Weights of a small encoder-decoder image transcriber.
Model: 24.9M parameters, 48-pixel images, encoder norm layernorm, encoder depths [2, 2, 4, 2], decoder layers 7, decoder norm layernorm, decoder activation gelu.
Training: 5500 steps, batches of 64.
Data: trained on numbers of one to four digits printed on busy colour backdrops, 147500 training examples.
Rows from block 2 of the image encoder of a small encoder-decoder image transcriber, named by matrix and row number. Rows with one number belong to one neuron. Each number is 128 + 32 x the weight over its row's rms, rounded and kept within 0 to 255. All counts start at 0. Numbers have three digits each. After the name is the row's rms in percent of the matrix's.
After each neuron's rows are labels from the 100 images, of 14976, where the neuron reaches its highest value: "top examples" is what is common among them; "lies over" is the class under the peak. Only what is clearly more common there than usual is listed. The data: numbers of one to four digits printed on busy colour backdrops.
# fc1: MLP up (encoder.blocks.2.mlp.fc1.weight, 960x160), inputs 0-159
# fc2: MLP down (encoder.blocks.2.mlp.fc2.weight, 160x960, transposed), outputs 0-159

fc1.441 102:138053110133194142137166114100126109143054128079084159132091070082138147192150144150128134160057106163087133155151136107137169066111133099140137108141126137161185172152146150154157138167089112146132182107169116097090101092110151097117061113082167115160091152158174176131143166106170126140164157092150165165155131161131100105132110133114165104156139118149156109051195083094188088118169147090084162093127151170081182150108129129171098105120114094080123125084125134124101142171096130
fc2.441 116:200111110175147162095153139179171147113058127113145160110154163096162185102170198124130125152112117157124129110150153129099117146114124135130176128121067117102102097137110074113130157149111136108186187151133150110176119054091084099067113131161123111147106175118137147138096153113199181133119118081105088090215102173127113151110155150152111124142117149131110130098168152136088205098125161109138114147131103124096126091089184159134126157138099229129187116077145092180110084111139140
top examples: the digit 4; first digit: 4; last digit: 4
lies over: digit 4

fc1.602 095:143156103163101123122109123102126111125132123147144095137174148128075139086144165105137198037170075131082181153112152092143160152075123122132135112129104051128133148198107134126169084151043178161133143138123128107107111119168105108110122095129141128128152110187168131150094131110122179158116135167084195152132176144138150079084074117148149128138096157186167144061102140140139112101123180111158053113111105126152108100091166158109167075095160089127148194124137124154167137088123204
fc2.602 084:121139163122118123122107103124125151130168089083112143146078110122122183101123074129146145161077138101199101149160188171140110121135121093146094126164157157145082074096093140172173133185131156153119100183165170105036086176118085102137169115143065128161136102110093125127125104155094111118079106151124117139129106147122086166190088143152169128074140135085150143081141120087069052122140107069133158078076148122128122146132067110146106153098114135089232117097155108146132144098141101
top examples: the digit 2; first digit: 2
lies over: digit 2

fc1.539 093:176158104145112115098201113066100164189126165098120114120137113070161163118197096130063170161136157139127118103136185134100109115022100112078143125124208155134105151139095123157118146070122128177133097176053140134078154092119109142080155134101109135134112109143177090153163207111097142147107145106132153117168105169074135133118144129138133099106127113127078145095158142108067047124130094088141120133145125158059135096135117104149105159116122119168161090119133143130200148141119155
fc2.539 072:127093095068111166116100126065143084107124117138098125115126178113130118127090152097141196133136106025051129161098106161078083133159096117172111109145097075162109170132166158130158128141172127159183141123113164113154159082153154133063109082142156114105142140141131125121188131138179121098077127174140086151100144152140140143187076157171144124107136103152116133120091126078109088108103117137178142120151065126117129130149179205166160121126131079112220162088094112143127178087137104
top examples: length: two; the digit 5; first digit: 5; last digit: 5
lies over: digit 5

fc1.669 099:112179173131117107086091098153103167106086114154170090113121132163142174117127104147138217080111094141087180191113138119116077134112069138149121092098115107088137123185125100101125147118121156116140094139167151135157113125203159076123140106096146113177095109137088127108148068065111098125131110098132088136152092111142154123106142171109123168141112123096115050072118140136142138169117144041143107112061164183174131111158111143135133108152180105080179110083107126181165203097177148
fc2.669 108:124158116150100140180087135139117153123163124109154146138101146088096115173130089187131076139071149134125144084133128195134120099125067115129156155154173222126152060236066142176098128107117181159097172199146076101070133094093122101189129100134114182076184131145164126088112112148097128179145135138164173115157157155112147149116135122103083142140143136149147106129102127150119098112151118117103135158046132139113073114117065122145115102098128127120203111117148136092148132123161122
top examples: the digit 2; last digit: 2
lies over: digit 2

fc1.700 093:157125093141206107150188132131122084126144114110129164107125117098108157106091131086102130117064064103116098132170145055099137085116149155141122155183176175105086117175103162135128104121103105105191151161165127111135091139129133120097083136105174115161108131151162187112166121137171117163172095190178093151144161165133103122125131177165175125090147128081150089115110100191157061079158139144044127128132140164120136094100153080187148072146149158120133073114153055089110131135114116
fc2.700 102:097122103174082139148134158136136115138077117127143115120124140138085118089146215115111152133096156058119145133142159118102168138137138127076167088075098099143152058140126085100149152143117170131164151132106179070186190000126180108145149118144115133145114128103128130105138127089128195163138146119069168116087095136172125146121101118125110133129099106144095144103135136177148232110143117137158109078104123142083056104138153152114140138109083158084169187088124173125124169141098115
top examples: the digit 4; last digit: 4; first digit: 4
lies over: digit 4

fc1.379 089:146120085146158146155168149085156145135099121194077098145208127189115133113141155145149199144129156162084145145132123085145106167151193169130141100140094143124090107202217152096113116145195121096174147135101153122143119089192130108092095127180108100139121183113194105157129093121134134146160100197126099136170067121131117149115079105165145126137195101140105143111158107125043141122125156110091084128119125167098191140123144105104098156149145176155137068130147109155162157134157157
fc2.379 116:137122153156202054124089121103090145123110134123108121120127149108171144130175155165124170123126160159136095106177096215121152116131165104132141109069079016133096186101095111094184124122115108099147037108148139124119107135110092117103121140081120117134170109136145124125195187136099125134119126103140152134144125119118106131151170133077182133145113120120101146092197081088098191164118112086155137084060136145098061086122092143155152089104127120148148151147094136128041143125126088
top examples: the digit 0; the digit 6; first digit: 0; last digit: 0
lies over: digit 0

fc1.257 102:115126091091128140073185123178088134128112157106143141105151172127102148123155123080044159155097123144161115122109150129119154152044189179112156168142144122131081098196145113116147047106124128165152083163084100111142077135091107106128159101080114176143132159147201083115138183085123090127144136102108173142223121155187112159088125138163133163143124101130118171126115122173148113098138051121138099190109097136109125118167176116157167110129171129124180129167169115144160124145095103
fc2.257 096:164106126096152152187084115080145114120103141109098104102123187107155183108101148129143209150125090023089156141134141113085129160118095115164076099153127156171114176047142091115110129139113126200162116131152166115156147089213137126080137148117146109101110137134165109139151123098204152122137111128103117122128127174180146167177118118120213140095126114162103105110144163158148126101118079116180107093133075154099131091179134163160120144152077092136179159120110135201146132123084133
top examples: bold; the digit 4; last digit: 4; first digit: 4
lies over: digit 4

fc1.7 099:110079128130134131132184088141145092114138093093095049141136133102162160148112109185123140116149090123109107127087135121121047108166084105156089109184131085116130172070134123144176141122103124124104170168155111133128115170140120081072110167074147137134141061120166128164088140155117123102096114136115087127139171148111146139148095165090136171099155145062187111152144138180081068138103099093146091129137129163138174058050115038169118137104089129095119121108176091118048136096124133
fc2.7 090:102138127150108109107085148080111118191141142157171062140148083115099123126143180117152208122136174097151129104141197144091127140099166138131173082119086067161215093189159150113154128134108161069130103125103150064116163074102139136172138149126117133091085147100097131119155134093115155124122168142094179158078147106154114119097081118116132108134103083155169143126169088149127191114112141146115154104074104083118078145164113196073128168170164078114135167080133124094131184095158117
top examples: the digit 6; first digit: 6
lies over: digit 6

fc1.536 105:147091129088133089115107117088131114101099207121125128071121135072146154145130129205106139150095206134120115109026135115130163151126124092175156141126151165169131094094178135088066120173160102153120133143139106111135171103121122135108122118141128122106122101076116168125078114115117130166173128083120076090142210173136097161151093125080063156093175100111134114139219148080127141139161140068156123124129123134102081157069149107098061154164124112103167096162162121144124146075132110
fc2.536 115:137173158089097158148104136180115153098136117149086174117087108232119151112070131120176188135212063080134128118175092096094123177154162119158120099165107129133085156109155129111147175103124108134121103087100146165119169195116111071173119091100075147156129117099147113128073132222162138101114151149085090153155096080134169138141137110124103114089109149138113194160122095185174098170149097118137115154177170114121145133125135150128140164208127129154095110120076141124113112134112135
top examples: the digit 3; length: four; last digit: 3
lies over: digit 3

fc1.578 101:085158160089108156122133074147100095122161120126154088093164142138110116085107121111127162082134144142135118107065142127094087177112065166196130067116138092139160124152104072133112132147194137144180149177195131170119154169132149085117122107147108145212172173161117159143135084099077148073170138149119109099089182087162108081098117164107130119118155129120165069070088151108106141190176150082123112157061119185164113142155069121087134117142142102114154128114148125124162174130119174
fc2.578 113:174131120148092160129068111183142145134150123115144165095101086110170170165133059177091116147070155133120108137136114186157132085114131107128140149134137255157133096143102137183096119147118167146139166157147077067082089122060076083179131137118133158127187115138132127095120123184085110164118117103133173117171154181136111159156120134129083155107146146123135100104149122151132089056158140144101143122131149156122126157132099111127093092106106138124255103113167133105148072091133129
top examples: the digit 2
lies over: digit 2

fc1.231 103:055152143195132171111137104083158151140076132072093184109129163101129167103126133074082140159126155161143136155118163093110149042097186138141150081130192183112090148119097138112131134122133132094175103158131139150119123104180108140104133108099011165116157163126171115134127126103119175129128114112126143131123107119129080127191138119117129103135141133143145152131192143152071180164115153141170120168123135131117096084152101135071064114162118106203177194093188155108143156115140097
fc2.231 093:218183119060138140131108135091111080117137130153083180094094143151140195120144069150166140101130150075079092135100086102145117157143113134092106144130125176148101101114143176122120130135153145087121171105104131135134108158089131177143152146129186142130137048117139133139068155182138119129105160120132057077145121143096129156133073199129105154080120149146112155115095122103137089120068096144096125109219170157173175173132140168174120134152174088112137106165084089078148166112117085
top examples: length: two; the digit 3; last digit: 3
lies over: digit 3

fc1.273 101:068177075119127115113163075138117064131167154209112126105148128093151162112103106113061112135106104109204111151092126122173143105126108134123135127107168107096134106108139150094139118130130201171107117105130082114114147177159112116067107109116190093180219174091050173136125140136128168149080090088137126104115161128167123088165163150126087123146169129178149130122098113081097113134127151079171138110123117203158104097106070132216083110122148132158152153132147159133093155132139112
fc2.273 108:141117136141086185187142122160147209110096100071120120095055067082106131111166161173100133178097196124054151110097114115086158124126063139145140135136125229125113121147103138134118168090137140158115114152119160121122138107089096116150143099151122176068152146125155119080124132193144131159127117115140165149160137137137123153098131122100157157128122163100102157140150143134113174056165148144047130143071164114095095174139104124090106146097073128135148168124067173160140069096077111
top examples: bold; the digit 2; length: three; last digit: 2
lies over: digit 2

fc1.576 106:076098023136107092073135118095140134120136145137157118093180134147168101147120057153137146077122131160155138145144139108134182146164142142112170115151129121145127149156188071086112084105143109126116113133131119145184133147056153109144071134065094175116169066048143115121147096171159112114174104190123126166124156132123075182110146116145114168130185095172101136176134107064072143151045097101146090122108102130097140152124108071121079152154121135134157149105112116162153137117104181
fc2.576 103:086141196099152099104115116135124177096089134121082144075100152113173105121139161133153180088131134134137124120125064098128132092132096139120099116146110137167145162034139159101143113091160126145102101095137086099089071151193145119153204169109126143171084094146130121116147116093102142156098101138103170144087122107172140127095079123126209143081102142092156188100103096194178187150126134174080170081123109170177135110155094138191111164184144103168108168153114112095163121098118094
top examples: length: four; the digit 8; the digit 9
lies over: digit 8

fc1.377 101:066189150138112113083137140116083127128126149111119109111120135174158172081116140111104209067114076188103206146098084101136061112157120109185094102135116128102144117154129144068130100121178124154125118115173144119096145126185105098155135135070117121176136131115108145123157076094130101122107128109155160071173121147130169091150126113164119117183116139126098131115058162091081101166133132096166095151075118158151158112111103103128126118173177170133187190125144138091190213146187125
fc2.377 110:114169099140088127153108117141112148154161134094159110130088117083097116141183082171104088116096226122133148126136141147167151105122081127132144142139155182130136072210059171132119147101091178190085145159135076110104130124073146130195156093122116189079136114136150112083090125163114117173140121109155153101131132137088143167130141127084115146132139139145154129129126146112142146113173114163082107163000143090150047124106054100131107126094117097142160110142139158084161176127122142
top examples: the digit 2; the digit 4
lies over: digit 2

fc1.686 108:111173128105124185129103102134088087154165135169136094155051137122079170117116108143064144056100129149141169145085144106168176119099107150182157113082101082090119114136161113112075089155173174139107138123157102170117147101159146091142123104124143109188143118081075201149204108131136161127117167037176162099120140101119138101141103128114142094157130114088128092169082164088091107123110128097153129139098108177130173103124130167177113133125193133094167131135147186108124203127177125
fc2.686 098:169138121167102154132106106172147191070123121098141112123080083078087137113197132136099119151091190125160119120114152145126147127131074127146116182130081250115092104175101159177116177094122170168094150173117124081100100109080102109121170112113093196080161136142102069087088123174102130166130082138141168144172181162133095147119132107106152123083135133138144130132117129129105122088151167154051094109074129140135064173113115117120144128078087112107172146128125167152166103105106126
top examples: the digit 2; length: three; last digit: 2
lies over: digit 2

fc1.175 105:121191148116115194199134114097120184148126158090105076103148145132140161179129193126103116112123087115153128116148134124177080171164162117082142144107117141143172110142104087138098109149156080142142108109097127134173102147036137187119114149122174152155120158129109138076115088195157118125041090080113106112120096131112143090083139131095131137135147171122136129094108127128064090121087102159139124131155142216128160088113131163111101156135113137089179195132028147103148163161172132
fc2.175 128:160112151109097130122109168079164158122197134135122124154110147207085086097132101168167110117132092148134132069114107075120180112120046125127135093137173159151194132121105111112161147076106086119093110087140103153122138227174132120132126143127137164128172134142108099128114123078100133074191139077159072067164153100103143126152097158081122122115122073136140141110097088135146139138164077102056096107166162058154111180122109112080105095118116103145106073132105089098124184092122151
top examples: length: four; the digit 4
lies over: digit 4

fc1.315 106:067153116145113179129144108160094154158149165173131085114085151109101144111104120144107145089123112187168158107117117138181117137131129123167110140083099150146119129152171135071124113169164134124102180097104147093147116175181147103099134047090163123149139155071054171125146056104135120119089082064181150091126112076117103131144091117098092103132126050081128127162065110079108095137121129096160104152109148141153197115089087137171078126116184100137182137101152152176131197149143114
fc2.315 104:144104118207104170130106126156156194111133110039158103135074125066130120102148151138104102158157209122124132101119124151151142109151092153134104169126091151089091108164089163174131186071116180153074120173138084059144069099074108148165179110103143196090141122120116064125075137141135117158154129076157172077165124133104104163113137104138123116099131154127153106121167163138122141068131166128073116119087121115150058135078118086152142156077081104123126140141156161121158124156127161
top examples: the digit 2; last digit: 2; orange ink
lies over: digit 2

fc1.614 099:114142130147132154122128139186109139155138088113115093125116142164107147187094163199089100139169099180146171087090183134150115143084120157146130139132159160091127120171147154104141149152153143163192193128154105093124118109121105082104097141065172121153121118148158157133133092122123115140059149081137171103194174141149130105115090093183150124095142110153125140081074079082157136078103074015098173133114140153163101134142122125164077110142171123152199130121192142136117185089170133
fc2.614 096:145133081148113178196111123110157145106081100087138165112138077094126152112140182132111112156141195101127146135104106136094143122136084123083142150149107161150134098106095138142108167065090157179067169152115150081153161055096154174168165153139127183111121184120154118081115149085116134102136120116098128142101102128150155176132148104093192091162126137131135130126172104130130192139144181122063057091069074128102071135090122106147135106107083096074183158147135179172196153142101130
top examples: length: one; last digit: 4; first digit: 4
lies over: digit 4

fc1.429 098:116117095105126111085151104125077092103103141098135156060159161000216151142117148091142193136137177144112135122042195132126123118114150215130144119157133160135127087122174165086123084097111134163093096134190088085109152153138082185086152136127150149106110127145124094129148145111129068110118113129106188120125092152165152150120151108135115101089107098176122143148152132137082148083120132179122150146133132171108171131089132103159087176127096102154170142149099090145144186112165144
fc2.429 103:154133134111164163173159110123157142130043152135089108129118174134117089142077096071106157108109139049080133145111131184107117106132080154087115141135155127104084126055166088137140140148130123184131089092077190096171195137141117146107099095148156099156135094114167119124211109061144141169133078176093086146111127136187191154118123128135159146097125100126111115125059145165139178088151055147156073162140111112114093124174164147171127162137119118149106180139132168160155133153102120
top examples: bold
lies over: digit 8

fc1.502 108:078136116164155125135131107112092134158069124109064109174092098093168153174130125118118161117102135159148131090116146110118184081109174160097178137105143114134178099140116154093146175102122132147165080142121125097165141143118061140091154157080065169146133150131131138191094124108108128106164037173129153102171173116070103138151112074153138152076121132139133144120163157162060144175150146172192131181139142183142121107104134119104109115112139110177158185085218139130172127112186084
fc2.502 098:168113128074121166143146153059148165183087120142106142114095190147132128078151117133156145134118166079164123174142085096144157157157077097114108115093116162177100111073174099132128136125117135087149090159091194109149103221154119129084171065146140132089145069123159081124104118138119148106119158098116080081131120153133160149133127181101168109110120121085112162132069119094124139144113091122092163092184170122182172191160115188109148148128140140061183107138081142166136187115141102
top examples: the digit 8; the digit 3; last digit: 8
lies over: digit 8; digit 3

fc1.381 093:116112111121162136129145186166113111144114079081087124078144107092097150116101139136123144093171067155069149176100109140116075127157144152203121123180083113098107159112135173102174099146197135141111067144180116151078133181106149156158162140113111125117123081171137101103152185141126120062123139118095158111178136125125145133149124109108139080086087133127123110153120170124095102097138168142164137121107170138105154097028110139162093104137094071149149165079160110169047108127043103
fc2.381 091:118096113132103097108098094132134122148162176141163138152170122138141105115142096080136139088123055102162097136124216143112120119081157093156126067135118100149161142183131159161131112126048145157181166087145160137087198112143103126174066150169121118114140111119073097121123106122100123157131132191109127141042168154134114117103100079096135160156140109095153123105097125173104148083109078166201097156109115123106103130139139114057138164137101154062063165089139133045180128119146151
top examples: length: four; the digit 6
lies over: digit 6

fc1.552 100:160140120140106118129123114103135150148123133186137157029121103133163127134167164052223127082111079150132151149077146115148115141143152171117124119129060110073120105155177077090082121071131161207156181109131092104153189081115137114130129140150125108139097146122165166087124091080095119114113133080069141104148084091111128171132117127077106161093136038130098105129166165128078143116126138138173103116108082162144168167137102157144110152127099124158110072173099141140101160122174167
fc2.552 094:157117134138117077120111106139150143108150135126099040137140113116136168122141151141116197150159186138086133104148112182122165146132131149132126072068137000146094186094116116089161094172111127079116035094132086103103115119094126108116119122091119156162118123101135141176201157142133094125130139146105120135141121082166117116141085108123194116107092080085108094144173130127125145136142086079110116044055151110122114083124096123113196148121161105121084148145099135148082136105076106
top examples: the digit 6; first digit: 6; last digit: 6
lies over: digit 6

fc1.40 108:141135198152121143133173039132124141073130116169083125068162183097165107184135127136051142160101166115110095148100141131173129193107169156117162109124148154109149152172192141148124125155163146137071176181104168102142171090120090195177139157165089143145140158116119111062113190135142073148124078178157105118137167131154151091095099120135116123157148121149109182126139155110132166109114117127153150178128113158105127073076047137117089137133109128133151167187115167127102107112165110
fc2.40 095:169122128098157135167137147136145131109140130196106124140115153156080112146096176132140137189115060156138110125134100135072098134110104081151111096157161163130100112097087119142153116082104074164121067087126122155128199163098170120107110074152155133155168136122125131142120132184142120128073130124143076112154141117133093149148208089117093136132128138102124154099122102125129147173136116093125067172171189110145095184067145100112116092177080227108059121167093088148162062070090112
top examples: the digit 6; orange ink; last digit: 6; first digit: 6
lies over: digit 6

fc1.538 098:124092087145111156105152130090103043157163118163085135169098086163163118169138213143085163143098116116144110121135147111153132118121139123121093149190132090134112161145142192074158173089163112145136159159118078113082127124136127139154123086102102143153095085180128104146174171091171143136110141159132147160148120098105183165122126101166169148065121078136087113092169112095110139154112177127143069125126174172057115129078100105148138166110112050115136091131075182148106134158189197
fc2.538 092:166108129103139144149179130126144157116133121076088110096114125071152188124142197082109148208142128123133144116131133172095146110172138104131144125074135017133091141099127120089155116145090136137161040114136133085167114109127076157107133072081172083128123209119128135158176145138107080114134107129090127158156133151115091167177139116108127082149110143077141147137151120158103169134142114047050190113097126152132081123114148165143181076135142109106129091122070146171102118160083125
top examples: the digit 6; first digit: 6
lies over: digit 6

fc1.624 093:148116178100173173143109153091153174110113079151138111088083138180125163113175186118106199182108085134109124187130124030140151183086156113142178149125147129117104109145176125115092145140168096191127118176162088139127133110107125150116140171165154129123152074158110056088113108098163148115136150132122097129125099115136151150122125102094122078124148054154097160110179110099124133156162201147137089144102156195079168156090110156169155147136174147120116146155126163134086180069135170
fc2.624 093:128115147129074111139129140155096176120081125130107154107137142147177089184164143114122078160109134207122105113149088204135101156132151090115165130093084006137117155146072120106185159080119137110162012111141107031102130174134184149140151083113142119120170181125147106124114144114134099172105137134129124101176103158120124175137166124090083101144146151089113143099171141119116165114096191070115114146100137153071092137124125126135170111074119116150118140148132139105126113154153108
top examples: the digit 0; last digit: 0; first digit: 0
lies over: digit 0

fc1.17 097:119149114139135102073161180180105114143123128159122172126136097099152129121150122145153140175114168111113122109136135105112177105103146156171143109161120120064110133118125144109121192177118185064113137140114143152087111117150147116148153171154094079138128110093105094170156107087127205117132114140155193146118212084115121199179111110118095152087122112112146113147177078098118130140117234185129070141066117097142108174146128099080087171117103146151182150079202087167117153093119100
fc2.17 106:098128127063166139181153111119113093136132127094085137115092138204074152107092068121105151114183121050097124125150088130137086147154115143084141102137194168171134146153106176114118138099137105134114141090129100132147126168100179112158102123113124163079174038102110129120121144220063147151106130127127088135151115113144137104110087136129091159084091117131094150091071121113177086147084070146156165076207214147135144112110122115127083123097146131123104105165130120090123184106135092
top examples: the digit 8; the digit 3; last digit: 8; first digit: 8
lies over: digit 3; digit 8

fc1.91 094:163084114147145159137139116067165119150136116088107073107082112067148157147167155141103102100182161110130141128120149033114159145152124126123082130137112189083091081115126138124122183165128104137126146102147127182097161112123107171085118184173075161108134087166146139091171134137113120117164113203156175187152158075135122125120139179171149097107129121121080125127151166111094104177160153118101112187128162088096079133048107065146156143131053080150152077125130098096153121171111116
fc2.91 070:156096093101151105115191126099096154158083103189122202114128132161051088112115068059150133124110119131121112094134122145098120125140096128057121134113137045163127129135179087086169119116133137088176114116160186095153161131176112149134144106141135120106179120101113132124164146078106165151078117201107119112108123161134135105061089126160139138119101113136097129085129105119100112093107101132185179122126089226095141096152074186100151121163117160116124169116169118102159139136211095
top examples: the digit 6; length: four
lies over: digit 6

fc1.333 096:149141096182144088106142180105139109124073161076072091125140064124060164140199170135087142099167140107172143144101155117144146117116103120154130111161124123151077129148126124149176136105159142142131102148091085096136098161101101049059116143165126180105156097098175081154126148150147079101166124092151121160161137072167129106169136095151102130113116100136141072095125139164152136141175154133170148150084185094155147115062056093156146153108071105097177139209099116151112166142117157
fc2.333 103:128090161104158158153130116107138144080112137162101156103140176099159152145092115084172172149116114104084112147113126127121122136130191100088160112130127043086073139106156103101165137118119142130172060095102180118164175122166117210135161053130159088099109139089105144158156126028120152159116118211092133117104133133162118134138094120122192104135117108138139132061155110165103134114156099106186162127109119235072115099165132172104132128179145099146106141138080138141124101102161123
top examples: length: four; the digit 6; the digit 8; first digit: 8
lies over: digit 6

fc1.590 104:064136150133098149088182095172131157138163121142166080078117117123132150088133113093164175071107114108119124096157093076101123146122123213179176131128118096132122153108179105080222132099137170124130149133168165138145179149131126115082128139116071093163126102116139165158116065117148170186173088122153105146146125079172096121078127101122153134143084164126159048144141131098130158178157151142144105150146083183153175085097093100088114090107153128125183123081100187133117157099156146
fc2.590 118:143161151124130146151094128160110155135087124101137121123085130109115150116169047224174103121096184114112106092127143160154159089143104093115133143106150229127117083161086128173095139117156147109065187191107094088063089128103077117186157147137139192124161087110160121123104112161080134162099106121149165114152159152128102149155110159144125150065144125101154132117060128180117113110129120170087128117119180115133093137162087122181148128120128096066225127131162114118116155104148105
top examples: length: four; the digit 2
lies over: digit 2

fc1.219 099:174093121115125176146164141137175130166119166123186106097158124072100191112132099119105132141178136098137105145099165125079116128123131128124160106131165164113126081163164134077202054125091095150122126164157068045164161135200096111115145077078138142113120118171154090097152118152115123177135121107147121129190108115136187165158150112127174154095092135139087077136113163145111064100157124102177134123088118156119145118122127093169099140128056097163140123108032109160112160128176076
fc2.219 102:119104112148153155105169138135157166130105122114105129102128140081115162153132162136145213114095186119038120090135120148118146097122130117154143139132084114138108187067154100151156133182110145128110136099063179173076120085151124122138084108147121161074170139127125107082129154061208161103125126153130085108117111159102111106100130094108193133110133148146140146147212114103094159073151117105174117148106091138150136099169163220121187187137110098118110176120097153179073179100147109
top examples: bold; length: one; first digit: 4
lies over: digit 4

fc1.643 100:159127150159131086138141111110087118121144094135121096090153135145172148144117126127118152102142121136144096112136186163067107163083090129152111105116150132133105077225127158136094138185098046110171084135121137071174165135155172162097101151099187089150148132086162142143164103086105111142101093095155146137175105115168088120121141133093131096074085135111108119118087069085184097103196107131023198140134109159151106159155116187184111112119149101111166126148147116097067156099121128
fc2.643 099:130106109135123168206123121151159122101071126108080187145172085073102171114083176158127095184136131055107145103103097128088129077138091131089140154148137205106132135126128121144105140121105161153137216126139199118130187017071175155157149145128120180124121164122143121082117120105115166112137130132081125142109131118159149154101114097127163091141130128139106129162145126151140122063157145116115079078157088142116124137128169109064094097138081150092107157080088192164136094140107091
top examples: length: one; last digit: 2; first digit: 2
lies over: digit 2

fc1.102 103:076164133163103135105090158124123124161120132122171155079106138125092114136117115129144157110133158177160129090086139095092074145124154130149103110184185113161147150078177120136131083128104181178196141111173166154166097120131178141127106119130012142177160040131141090182064103098151190110168107118131143120149137120136126141145124117113075124088114102116146147114151118085122199180116167124082086152079119131104153175172144124088075126116115149145176116108181117175147129154100188
fc2.102 102:123151122073128141117103111142117136130112121097089145115091134191158152107145057182126152107123133074141141132147096157151164098138105115104121146125140169170161096089130147109112136107166142111093145080103113110101076192148128150188179185116166152104133068088134142101132122156069127179084126170154124127175087135174126145154090157155115195065129117131122118134089119140172098141120094193096166114196170176171136135156084153170102151139138094127158114177173111047141144156171031
top examples: the digit 3; the digit 8; last digit: 3; first digit: 8
lies over: digit 3; digit 8

fc1.305 104:083123103151113197075195076118055110148130114135086162090105109152104113067157099101082213147114120138182171081119147128092128127099135134070142100136181093148080120135096086106144162131099108118163107117123196103130098176147177117129089126103145082073110088090098062143132149110192105159116131118120163114149104143139154150098140103071115137098131133155161185179104140140088088123168109089123075192098136125127195139123118169159142116123118126116148177099161107132179103098159167
fc2.305 096:164156128073136159199117131058113104145109110096111117117101130115215172154166087130100141103090105042074133128137094104146114096168095120100156133128153134118119083145144189154129133106134154121156140147080178113123097094130126164146168101137132151115090134134163110131108165044106123139083126149139095113193134155115136105196044147150136102085114057143139139080089121135096126085133187136138120099126168168169123124138099155199111145126087099120223131146102149126117171124175078
top examples: the digit 2; last digit: 2; first digit: 2
lies over: digit 2

fc1.82 108:077129104182123088102141099136122152152135134112107170083158071128138132101161071122126133130115112168140102124165132083096192119094149139172138087160170116074117128163139164126076073069149147141183092138127160106089127156124127141115131151128087134141120085114111071155100145092092094181162112137113145127149132105142116147133100080135111184070134114131110143051164152085119160138120138154131117140097136135096110177158127078109074193165126085143188116064251056160132173159110115
fc2.82 113:115133101057118116142126125123102091148086145121074141122137195182134155128115081156117175116142118065112139103163072104144114127131122134096131122136119092182156142047181149088106140076148126138134089113096106134158090166104183134148119147135106131111136044099156134131170115147088178120076127131156124107121122116158155149136086164108156138078115083099103117137124116155175135149104086169107123036185165170171163118146078190128129164150176081135146135158084118099112152107195027
top examples: the digit 8; the digit 3; last digit: 8; first digit: 8
lies over: digit 8; digit 3